A small spectrogram enhancement model, trained from scratch.
Model: arch unet, activation silu.
Training: ademamix at rate 0.0016, 7800 steps, batches of 256.
Data: trained on simulated sounds of rotating machines with and without faults, 51.1 epochs.
Rows from block 5 of a small spectrogram enhancement model, named by matrix and row number. Rows with one number belong to one channel. Each number is 500 + 25 x the weight over its row's rms, rounded and kept within 0 to 999. All counts start at 0. Numbers have three digits each.
After each channel's rows are labels from the 100 clips, of 14848, where the channel reaches its highest value: "responds to" is what is common among them; "band" is the frequency band that holds the peak. Only what is clearly more common there than usual is listed. The data: simulated sounds of rotating machines with and without faults.
# convs0: first 3x3 conv (model.mid.1.convs.0.weight, 192x192x3x3, each kernel summed), inputs 64-127
# convs1: second 3x3 conv (model.mid.1.convs.1.weight, 192x192x3x3, transposed, each kernel summed), outputs 64-127

convs0.135:352471478487460486490454471507499517491510504502500480491445501499503471494507492501520492485489517492503492463502484524525512507448475463494486477482454509495510512461513484501485486492456477
convs1.135:623508593526497477496535504502499493536411492497504504495516523561473505489502461477491575488499488473495493511503499489481450492510527490503491510525506505493474495498512509482511499523489503
responds to: pump; electric motor
band: 4000 to 8000 Hz

convs0.82:385510490477494498500482473522518504493512520519478450472488484480491502490472474529495514518518515484489483474514466483515512493501468503526492525474464494495495474513497480497506513426485497
convs1.82:658510482511507455467560502533482493508440480509531496526507526551509496495475463498504544496456494464488497501497514478501489512499531526502504531567510497503484505502518511433485484499491510
responds to: reverberation; text has "reverberant"; piston engine
band: 2000 to 4000 Hz

convs0.104:601546491502525564480533511524495483507514511490518559541509522485458513512540513493525488475521531523494522536482530471502517499491532498501482512515534533521503512507515505506520500510558492
convs1.104:633505584500499491473509494521510502518468479488510493489506516591480499497469452497492566512494491468503492495511498488495450492547494494510507513499523487500495499502499508482495509496496518
responds to: muffled (low-pass); conveyor; clipping; text has "clipped"
band: 500 to 1000 Hz

convs0.116:517502508504530490510475560490524481506485492505490519484474503486523514512493485491468515466505483488533523543508443479525510458516498521422509481468468513462454494464515507499503525509515482
convs1.116:591506521488491485480576489528504500534468472490503489537516544569496483499469469498503579504479503457502500490511526500492453498522515505514497516534511482503495514508531491438486495490488528
responds to: electric motor; air leak
band: 1000 to 2000 Hz

convs0.134:613569490559522456540475521476485479514491532508471512521500491498509523450500496498477543493478466480508524471508494504497485505521496504504494485485492501478491468475510529467527510506463505
convs1.134:579507554495497497473528494526504500525446484493497495503512518587478497491470464495490573514492497459499491500507519486490438493541514503507504511510530489496485503505514506463494507495495529
responds to: turbine; thin (high-pass)
band: 2000 to 4000 Hz

convs0.27:491501470474468506488500487536479494523534502507522512527484524538468496485546509528566523510499541531474522468488518511526529534461500475496480489493509580526499542463531476519467476486493511
convs1.27:621506570512500487475522498519500498528444482490500494494511516590478507493460444490493569510492489463499491502510506474493461492532503503505508514510520492494479493505502512467500504496496513
responds to: gearbox; piston engine
band: 4000 to 8000 Hz

convs0.174:472500508485531540521475502511480518487524513498469507499469485439475536502518521495520495479536495502469528524483522473511512527495540514499490473475499557497502509471518520491499505506531497
convs1.174:620505556509494473462546499522489493529400472494507499502510506567482510492476446491485566508479487463491491496507508481492460493533505512501510526519520492489487503501500502465494501515499522
responds to: thin (high-pass); fan; air leak
band: 2000 to 4000 Hz

convs0.67:484448499504466462493489489502486497474506469567496455519488541479524480519447486532494527495467513450457485491508492549488503469529435486520535500453477445505520505501480497475447503477468519
convs1.67:598517560564527461447474499553494496454492518524522500489487473580539528508489433479527510508512496523476532500487470491530545524495484527479503486560487507508502513481504544514478491519507459
responds to: compressor; muffled (low-pass)
band: 2000 to 4000 Hz

convs0.133:365452524498549472487457506496511481497496469486497456429477481436507525476464515505497513485480474503517526520516472495482494516472537508482503476467487499481496493508507508482487512500539461
convs1.133:612511533503500468457550495522487492522444480495520501500502513563488509489468458498491542510475494467487497505506517476479427494516515506504506511531520501511493504502519504455498502494491530
responds to: turbine; thin (high-pass)
band: 2000 to 4000 Hz

convs0.138:500524525525544550550515533500539546517515503467519503493526506496501532516528532504471494513511511512544505508506505505467499468534501508528489526498548492480493493509466471503531519475548507
convs1.138:466492447498492485528574515497482488502473509497520496544526532412497492505531500509498442471464503510478500500502502508489556502465514484502502542552461508522495493511498474501506478495478485
responds to: thin (high-pass)
band: 250 to 500 Hz

convs0.16:493554513465520536426503561517476485537485508492502538492488506483531548552516496494517512481505504515537533538498512492502507506493544528489534493504508521499499524522526499503494456488557500
convs1.16:596504595504499498471496492531507505515449485490496490486501507603477501496471450494494554517508495472501496499510497485496440492552499500506508505496521485491494499500495516485496515497501512
responds to: piston engine
band: 2000 to 4000 Hz

convs0.21:462503483516583472505456499478520498471480491463481472478482479445522498461498511493483494488475468491538525513515469493496486524488534525499508477487483527480481453495518532482514503507514458
convs1.21:579498506486480501489563504472510499534424477482503499510514524496443500492504502504475555497492495472514478499518518491478407485525517486513502535504505497496481488516507480474510500492494532
responds to: state: faulty; air leak; thin (high-pass)
band: 4000 to 8000 Hz

convs0.151:427491502493458520498508484541484492479535499516516501544500531547474508507536507538581511504497542529480513483493483503543532513500524475497494502501509593525498532464527472522499482503512485
convs1.151:639503556504495498491545503492502502538424479485504495498514518567468499487472450488485551502503486464507486507510507474480460491528503497509505517506507499494475487507498513470508502493493514
responds to: state: normal; gearbox; clipping; text has "clipped"
band: 4000 to 8000 Hz

convs0.164:484514511528449490506454489483475464490501502505520496425453504524452512490487518476514504484484526479496518501483486498501487507490484497449428449484463485500480511492520448482463494527516456
convs1.164:637503492494489485485574499507497499533431456488520490532520543548477477493484472504487543484466488459507486493507527491470453495514525500514506535529499497499486493511510503456499489497487526
responds to: quiet level; speed: slow; electric motor
band: 250 to 500 Hz; 500 to 1000 Hz

convs0.184:416473508524489501480441505506520522501503527503492486490410504531512498526516486486502481525515507512506506495487487512535529490495506504488473427443484532468510511478532471500485494494498495
convs1.184:551501525517494481494583510521463492549445494503506500521533550544472484503510453498501550479491489473486490503505507500479496501479538477506496515540480516508479504502514496497516489517474515
responds to: conveyor
band: 4000 to 8000 Hz

convs0.88:437525506478496547482502473523472472510510498497550520489471518493477507513519524489508475505495532515483537524475514492505514509466487488495421495489476520523497515505501450495497490510574469
convs1.88:575500613503500517478501493531501499522499492478500496476506509571479504496461428496488525520508494485494502501513486491490479485549474481505513506484512496517491501507493497491503512487491511
responds to: reverberation; text has "room"; text has "reverberant"; conveyor
band: 500 to 1000 Hz

convs0.71:435519506526441486506471460510488469514503498505528503471438509542478493487504507493519498490483528477496513478484496504496501505470463483478419476508466509504472505471519436485487482521481475
convs1.71:457484536488492536505571494504495499542464473463479484524526553502477467490459436508481453504484517472498497496516497511481514482503471476503504524502466477486505489519474479480515503487473504
responds to: quiet level; fan
band: 250 to 500 Hz; 500 to 1000 Hz

convs0.188:330455501489528501493432500493517521471487465477487461434433482458516498505476513486503471493497484474512499509492496510485492502472510485499507450491500490466509499489527509479479502498513467
convs1.188:644506543509496484463546501522485493527446477496514503506509522572477500486486455491492578498489484474495492501505510485485435495520526502500507517524518504498478502503511503474504496519499521
responds to: air leak
band: 500 to 1000 Hz

convs0.73:586555499529487524540517539469522513527509515512498516510526467505479485474488505504484498486497513510490482537496516469514498490487473460484493508540511465491504468480487520505525541510514507
convs1.73:563494485495493472483570487532489491533490477493503494537521566525508468492457471507505551497456520465501497487509537508495481504478516494508487505541503497512491529503546473414483489507475535
responds to: muffled (low-pass)
band: 2000 to 4000 Hz

convs0.191:601560514517527519541509531492492474512533516514468527547527504493495536492518520512503524490509479525480535532507505478495497512536549507523514513516528523497502483511509525497544532501526524
convs1.191:560502620515500526460475492537522513510500507480497487475503508595482491507480441494498555504523496495508498496514471500510451486555490477504504514488498500507487506500495503512491513491497506
responds to: turbine; thin (high-pass)
band: 2000 to 4000 Hz

convs0.176:443489513527508530501471550495508489495516514493523490421436485455495528544495529485511506511526500546523537523476475477502506511514533522455494445457509504474525533509503480516497505497529503
convs1.176:538507429521504441508575518501469479499404492519526510543516516454510508487526499507500502471450494488480495499488518497490533518460532510497495528551488510499501500492505500460497474535487501
responds to: electric motor; thin (high-pass)
band: 4000 to 8000 Hz

convs0.39:320454467474473484485472468509504516499506498515506479497477511507519468496488477520512493502478516479502494464506484519530517491466466470507494495485466500507493507485513484507480485483462488
convs1.39:652503527518504468489571504493483496527403488497512496510512529550490495482492467483505546487487494466493501511500505474489461505489534512503490510557487502501482499500511529459499490500487501
responds to: state: normal; piston engine
band: 2000 to 4000 Hz

convs0.160:506498526488528540485495532491527484489517513472489484448499454445467537512516504480514478507526494541516502552493500456498500523513549528487500465496541503472493494545515519514520512501559463
convs1.160:605503434519508415456535502502484494494414471525531495524491520494533487493511509517500542481466484464494480485496511494507476523488542513503501534559499492495491521493504503450480481530492516
responds to: turbine; thin (high-pass)
band: 1000 to 2000 Hz; 500 to 1000 Hz

convs0.125:391456520494492469479449471474499521481467488482488445380468480480512490520440488473485497497513474464510488482495480518481469514472497531483508472504472442471505486505514505484440495496510478
convs1.125:632509564507502490464510500534496496512450486500507497494507510598476511492471458493495583514493488475493496505506508472493458495534515508506510511513526495500486499501508519475498507500501514
responds to: quiet level; air leak
band: 1000 to 2000 Hz

convs0.110:635556483517490485542531501494502498506497535503490531574513514542508465495532481493491508492496489487495483479496483511520502484509471486484501510531497519500442468461500503486522505500457516
convs1.110:603501524508509463471536492528491498518446480509504500502507528556492496495438469508500563515461510463496497498505538486494469505518519506517496519532540497497483515506533502416483499493482535
responds to: muffled (low-pass)
band: 2000 to 4000 Hz

convs0.169:372462491490495460482463446506517521497498484505518461488476531531520470491474477527503496497476513464519487459498480521514514483478471474500477498509491489497489490471513473501469475490470477
convs1.169:606504559519491472496554506508486493532422487482506498507520521570476504494493436474498583497505486477495498508507501483488485493521509488503500520530493504507475494504506510485507495506485507
responds to: muffled (low-pass); gearbox; fan
band: 4000 to 8000 Hz

convs0.85:456452496493481476448486443509526497480510494507482464484485520502474484483476459531521546518509535469503490473529489526503500494522468499504514504467477489516485460523526479485447530435485538
convs1.85:394488466499507516528500514470493506470501516494512496501493484432507500512538505501507406482526502522501510513489469507510561513465493503491495496514460504499512495499484503555502493489503457
responds to: air leak; conveyor; machine: piston engine
band: 2000 to 4000 Hz

convs0.189:389489522515550538516478538493527511489511489460498494396502471459504518480510535504512488511501493510546508530506496498492507496507514505503494496469516503481469483515488463484490518484555481
convs1.189:412496494512486483537554513496496492533482499483465507545526532428491494501533465509498445492492497503489501499507493510494545492487478474512496517516438514513501491507496480510522488495477493
responds to: quiet level; piston engine
band: 500 to 1000 Hz; 250 to 500 Hz

convs0.113:580526497526501482579489459497492518522505530505455516592496482517495482454519514498498494484517488479481511482496525499509502521488500475524487508509502543507498465462493525469539500498447496
convs1.113:614502545502489491477531497499507503535418476491506493498511519564461495492487476500479594500492487460511479497510516488481422488534517501509504529504520493485476496508504502472500502507499528
responds to: air leak; fan; text has "thin"
band: 2000 to 4000 Hz

convs0.187:481456506496475477475477458514496489482507487572508462529486540515525469520477474536506542519477523459465490478516509537528511476530441484516515506457471479515524515509505488481435501491465532
convs1.187:414491482504509505515479510477499504455517526499507500489488470451514509512537507508512409485526506540495516506491474507511565515468488499487499493509469512505511499493488494575498495495506459
responds to: piston engine; state: normal
band: 2000 to 4000 Hz

convs0.175:415478484503470494508454490525479485476532498503513494482471501508454502477516518509584501487497546511472514474484496499525513529464532477479471489492479551515503536453521475513466480507492487
convs1.175:614500545510493498491561499502492494547431475488499500504518528550471494485477469487484550501494495460506486505507515482481449489516518495504497517510515494487477494507506495454510500511489522
responds to: gearbox; piston engine
band: 4000 to 8000 Hz

convs0.173:492534554459481534484521414498546540511501503473460500492528511518490466517486459507472515501492488499461481469524493504483469512547499499502511512505535510504515528486493487498504505475476500
convs1.173:414489463481516492511475521456490498470519525516506504497491482422523509503536533521504414508500506519500507511488476489519636506467487510494505504491479502483505501497482506554505503480504478
responds to: thin (high-pass); conveyor
band: 250 to 500 Hz

convs0.136:343461514468511494506438478479494521460498490490483455394484471464512506486452510488489514496507486497486500495487457496501478535492492514480491481468478468496504490519490514508472508480513476
convs1.136:578507548514503488475497498535500499510428489509493498499507504598477515487477472497494597517494493464497490500503511480502464497540509514504501511504550484479487496500506513463492511520503515
responds to: turbine; air leak; thin (high-pass)
band: 4000 to 8000 Hz

convs0.30:550520533514458525470457461514478506502515508490505478504431517518482457535504483499513496498506523527468552494526472513528518510527498518493494457495518515498546560465508486510515515494511496
convs1.30:553515558550507465493493512522494494515393495519487506496508489592481533481516461470493584499514482462492489510496501487499476499514519530500500504516529491470488490493504535474507498549499497
responds to: electric motor
band: 4000 to 8000 Hz

convs0.60:478501495495544522500489499530515503492499507523510495454511485454486529524510533494511501547553502542479510530498522493474511499485556529518519503500556514474544516517491490499516537481564525
convs1.60:589504605518496487421530494559481494507462498498516493502502519566493502517484415501506539504497486503476507489513466497507457500524494484500519525526475513520499529493501501524491501502501503
responds to: muffled (low-pass); conveyor
band: 2000 to 4000 Hz

convs0.140:496470533489513522472493502496523485499484454470491453504452491473528494495498441498488473458425497472523515519516471523496497507520460497464506469460461506498490470518525506443482506493532474
convs1.140:617509553514506485465521497533490492511442486499513498499507512586488517496461453493500569515488491468487498504505509473496450498539512513506511513534531491507484503502513513459490502492497517
responds to: reverberation; text has "room"; text has "reverberant"; bearing knock
band: 1000 to 2000 Hz

convs0.28:340455509492471467473463481490496502482492497491505449388456490480497503489461498493497515499502493492508486479506471502491481506469496495471485468484471469487493496498509473496449496495502466
convs1.28:617505453499497464488588503510472487528425470504523499536518534520494488482492478500492523485461492466488494505496535485470472504477543515507501522555510498503491503509523501438501481505484525
responds to: electric motor; gearbox
band: 500 to 1000 Hz

convs0.98:363443516479453467470490470513492507511504480511507449475490506528519472481464496521486518506469505483496486458496451508513514479454453489460471494489465478504497483474499473510441478491487481
convs1.98:635510473518498448474554499510491494522420473501506494530508524549494494482483487490496570491461496460501493502501530487488446503499535523507499520551518495496485496506520509427493484510493521
responds to: muffled (low-pass); fan; gearbox
band: 4000 to 8000 Hz

convs0.48:627499516492519558489528554481483503500500523461485516559522499492474526550543454471503463508536478516485506536495535480478496482541510517511535503498510506500488493529507507475502517481547530
convs1.48:643509527516507456444579497536472485504427475508548505504495504513513517506486441492492520496492484503475502507500497481493455506530533511509520533552511500510495524505526513470497489488489513
responds to: muffled (low-pass); conveyor
band: 2000 to 4000 Hz; 1000 to 2000 Hz

convs0.8:460512512506479500502460466510515524496516521519480468508480516542509505486472488529509508502475527494500541501492454528534520480524481478489458499489495504495487519489505461503485487491495498
convs1.8:508508496555488454499549507521474483528403484522487507523519514522494496485539485481503581469512487479492499496488511504492471504473540509497490521535502503483483502497516500453509485558487512
responds to: gearbox; piston engine
band: 4000 to 8000 Hz

convs0.118:365477515514467488486447486490486495481504506491520477404477504503482512515486511496511511523511525517494510493482491511493488505459494509456483460502500489485489521483517463515444503523515489
convs1.118:562505568532497476474505497529493488523400479505487505492507500567474518487488468488483581509511486460495487501503510485490443489528509502504506514495530488481488496502503507459509511530498521
responds to: quiet level; piston engine
band: 500 to 1000 Hz; 1000 to 2000 Hz

convs0.49:556541484505524501531498495459537534480468529500475507540531492504522503531455487470454466478529450501505482520476487492485450518518519515499503494556504435485525481518488533511500474483509491
convs1.49:610509531506502470469523498528496494509399482512510496512507520565488508486503494500491599504481486463494488502500516480496450498518537516505501519517533481487489503499513510444494501519498521
responds to: speed: slow; air leak; compressor
band: 2000 to 4000 Hz

convs0.79:326457487478464476488441458494497514477501501495496475439443494485496478498491495490509495488499506489498492468498480516509499513454485479481477465485456496489504507468508480494474495487474475
convs1.79:607512564535501491485523502530494498528429483497502497504517522600476507494471432479497583501495487467496495506505506478494466495528511511507502510527512499493478497501511527467500499513493507
responds to: pump
band: 4000 to 8000 Hz

convs0.123:435489510488527507502481482500505501501500505501485476455492472421466520484495519488494516493536475472472512544485519469493498535464547489504492486487506515494513479487502510469507496499541463
convs1.123:634507538512494464458577497522491495526427474494520498508505513564487503486483454493487545501479490467491493501508510482482423495523516507505507531542512499506490508505513508462495494502494524
responds to: fan; air leak; text has "thin"
band: 2000 to 4000 Hz

convs0.128:443491531490457523468517448500500520496486482504496473465506514475493426530462489485476531488472506457431482458500487494490483509522479491502485507455493462497537533459477472479478502503476511
convs1.128:447496434491513494531501523450495505471486529518515500515501489431514499491540518507509412486497502524503506508486479496515606517461500515495499510522473508486503499496490516536497486502497471
responds to: compressor; thin (high-pass)
band: 1000 to 2000 Hz

convs0.109:401484549507531544516498507505544513507513505439511486474501488482498536534497511510481501517520494521540519514512492489477501479519509506506483514473520514480485494526476481507503516506548501
convs1.109:534501412521489440470590520512461486518455467525515505539518521500492494480519495502493487473470488487483489497500525491480501515457536496509507551554485520501498501510506492462511474528485517
responds to: piston engine
band: 250 to 500 Hz

convs0.145:357494493508572497498458526485525500474495500480481488429469480441532532516489480492476469470504468501566497514510447490505497506486507526484513482517452492464497496495503525510500506493520468
convs1.145:557495459482483460489565496497491487528389486501499504549517548473494504485503516518486539504453498463485479494507521489486475491504522500510501532510519480491498501510500464427504500507480528
responds to: state: faulty; air leak; thin (high-pass)
band: 4000 to 8000 Hz

convs0.161:467510515481516495562441466477503509482486509479453506537472463480500479454499499476487470473498485479488507485499488489499480519492497500519483482506480511496475464484494531458516493499474458
convs1.161:574501533482497497504518500465513498523382486485488501500509509508464509476501510495479584511502492458511477506504511472488477484534505512501490511485530474467473489504501491475502512502498522
responds to: state: faulty; air leak; thin (high-pass)
band: 2000 to 4000 Hz

convs0.62:509534528516546536482489562487500480500501506475479498433517472458516550533501487491487517495502471517530522552500484469486492479518520542466520503498504497473443495516499514503509500500544494
convs1.62:526494574478492518469583493543491499529483506471501487531524547557499488510469412505503470512498508496470510496519480498501530491522486480510512528527454500526502519512503482495498501462479510
responds to: air leak; thin (high-pass)
band: 2000 to 4000 Hz

convs0.72:554479459501499455493491486524523552498482544533471479453462492455496510477492502478482527521549504534494495513488517520530530502452509524487475476499508467478531509473498511531474532465455496
convs1.72:501511619526502506485492485563512508508473518500499495499508535597486496515471411500517537524516511505484525490512471509510488502520466487517489483515477514518509524482529509509493513496489486
responds to: thin (high-pass); turbine; clipping; text has "clipped"
band: 0 to 250 Hz

convs0.89:542516451459514485514536490509508539534486493500497514566501505557521450482493493514485476498470488469483493491515516519500508521478496476492472508511504535516490519493553479486494510498474538
convs1.89:627512547527501486463521498532498501521470467497503496495502506613474504496474450483498579504499488466504497503507501484500431496534505509504506514526520498493485496505514519472496497507505509
responds to: conveyor
band: 2000 to 4000 Hz

convs0.2:457461500468528540521479522523474496492530507501490499531468501475444518477533546496555508484519508518458535520488522474515519537475571497498471483485492581501508508497518497500492490501517489
convs1.2:598498538484488514498578494472507500544442461470508494494509521506463491499481473487470531503509497469513489502508509500468433480529499494506498514496501487494489497514511487473507499494496525
responds to: fan
band: 2000 to 4000 Hz

convs0.167:498482481515450495495487485528478502498530515517516492538486523550476489500533504523571507506504541535478513460486491513546528532456509473487496491509514555516504534423522472531479475513480498
convs1.167:606502563520497469481529499502489492536402483502498503482507503558476513480485474491482565504504489466499486509503514482481442492514526501503500511502524496485484495502503504455511505526494522
responds to: gearbox; piston engine
band: 4000 to 8000 Hz

convs0.155:486515551509532559535490531486503471506524517511474515455483488449470535515516522492517486463522485529509531547498516453493489506516539522477512495492502535495484510515497514496529527492538474
convs1.155:611504455507502453475578495506485490509451454489519497548507535477532499503478457508505527505452494458491495486505506488516527511492485502503500533543475480503502514495504483468475487507490513
responds to: fan; piston engine
band: 2000 to 4000 Hz

convs0.63:533531507476493562469516516510482465509499503481532523503492525487475517523516517486506482490507524527491531548485515498493505511490513508454457484495500514513489511505511482500493504508590484
convs1.63:585504605515500489470496493537501497517460484494494498479503503581482509493473447493490568517511491478496496499509495490496448488553491495505511508489530488496492505503498508480500513502496517
responds to: reverberation; text has "room"; text has "reverberant"; conveyor
band: 500 to 1000 Hz; 1000 to 2000 Hz

convs0.139:535574497496503547458519539510474472533496530498494556515481510499525546542542491485516507480501492528529528483490512486507508490509537523490509492492480556502481519501534485494513458487524502
convs1.139:635504549508503474461534496538492497516452473495514493502504514601490507494453446499496537516480496458492495499510507474497461497537499508507513521524525488500491500506501510453490504490495518
responds to: piston engine
band: 2000 to 4000 Hz

convs0.102:634493470481484540517528535502497507521521531514500508623515520543500477507533498518503485515511506543503501495504488500522524474513494460503502499496494543516516489481495493527517509464485528
convs1.102:594504418510510442479566498509471482500429479515531503522496515477512505491491517501499512488455504478489496507489533491491479512474547520498497513553522494503496508503521489408488482515487519
responds to: electric motor; piston engine
band: 4000 to 8000 Hz

convs0.3:528554473516544533460507554519504513512495485512533522532457517507542500495511497514508484518464521513533515491519500515479501503497529510498524470475528546493513499515543477497503504492539499
convs1.3:616508555509501489479524491519495492517448496499507502486512521549478506495473472496496588502498499477494500507501523488481424495513524500502496502516546493503485508499537496451493497510494529
responds to: gearbox
band: 2000 to 4000 Hz

convs0.121:424536508490531553426499549530501469519498504499525524518491529470519547510531488516522494486484505518527536520501510488506523480502534508503503500488532560501485527529539479497518475488564500
convs1.121:601503596510497499473503498525506505520446484485493491488508503604478504492474450493494561512506488470505493498512489482495438490551496501504509512498515491493487494501484517493497512499502510
responds to: piston engine; clipping; text has "clipped"
band: 2000 to 4000 Hz

convs0.107:479496555484472525462483437501513527519486516469492469515497524490489463512490432509477508529515476485484431461510503505488500497500485508544499513494491469523526478501485488476468477489496488
convs1.107:499486453481504475494509525451470485481434510521514509504502475414497513492576545517483444496482486499489490508481478479495592497468533506486510535480492505481481499501474499554515498503504486
responds to: thin (high-pass); turbine
band: 1000 to 2000 Hz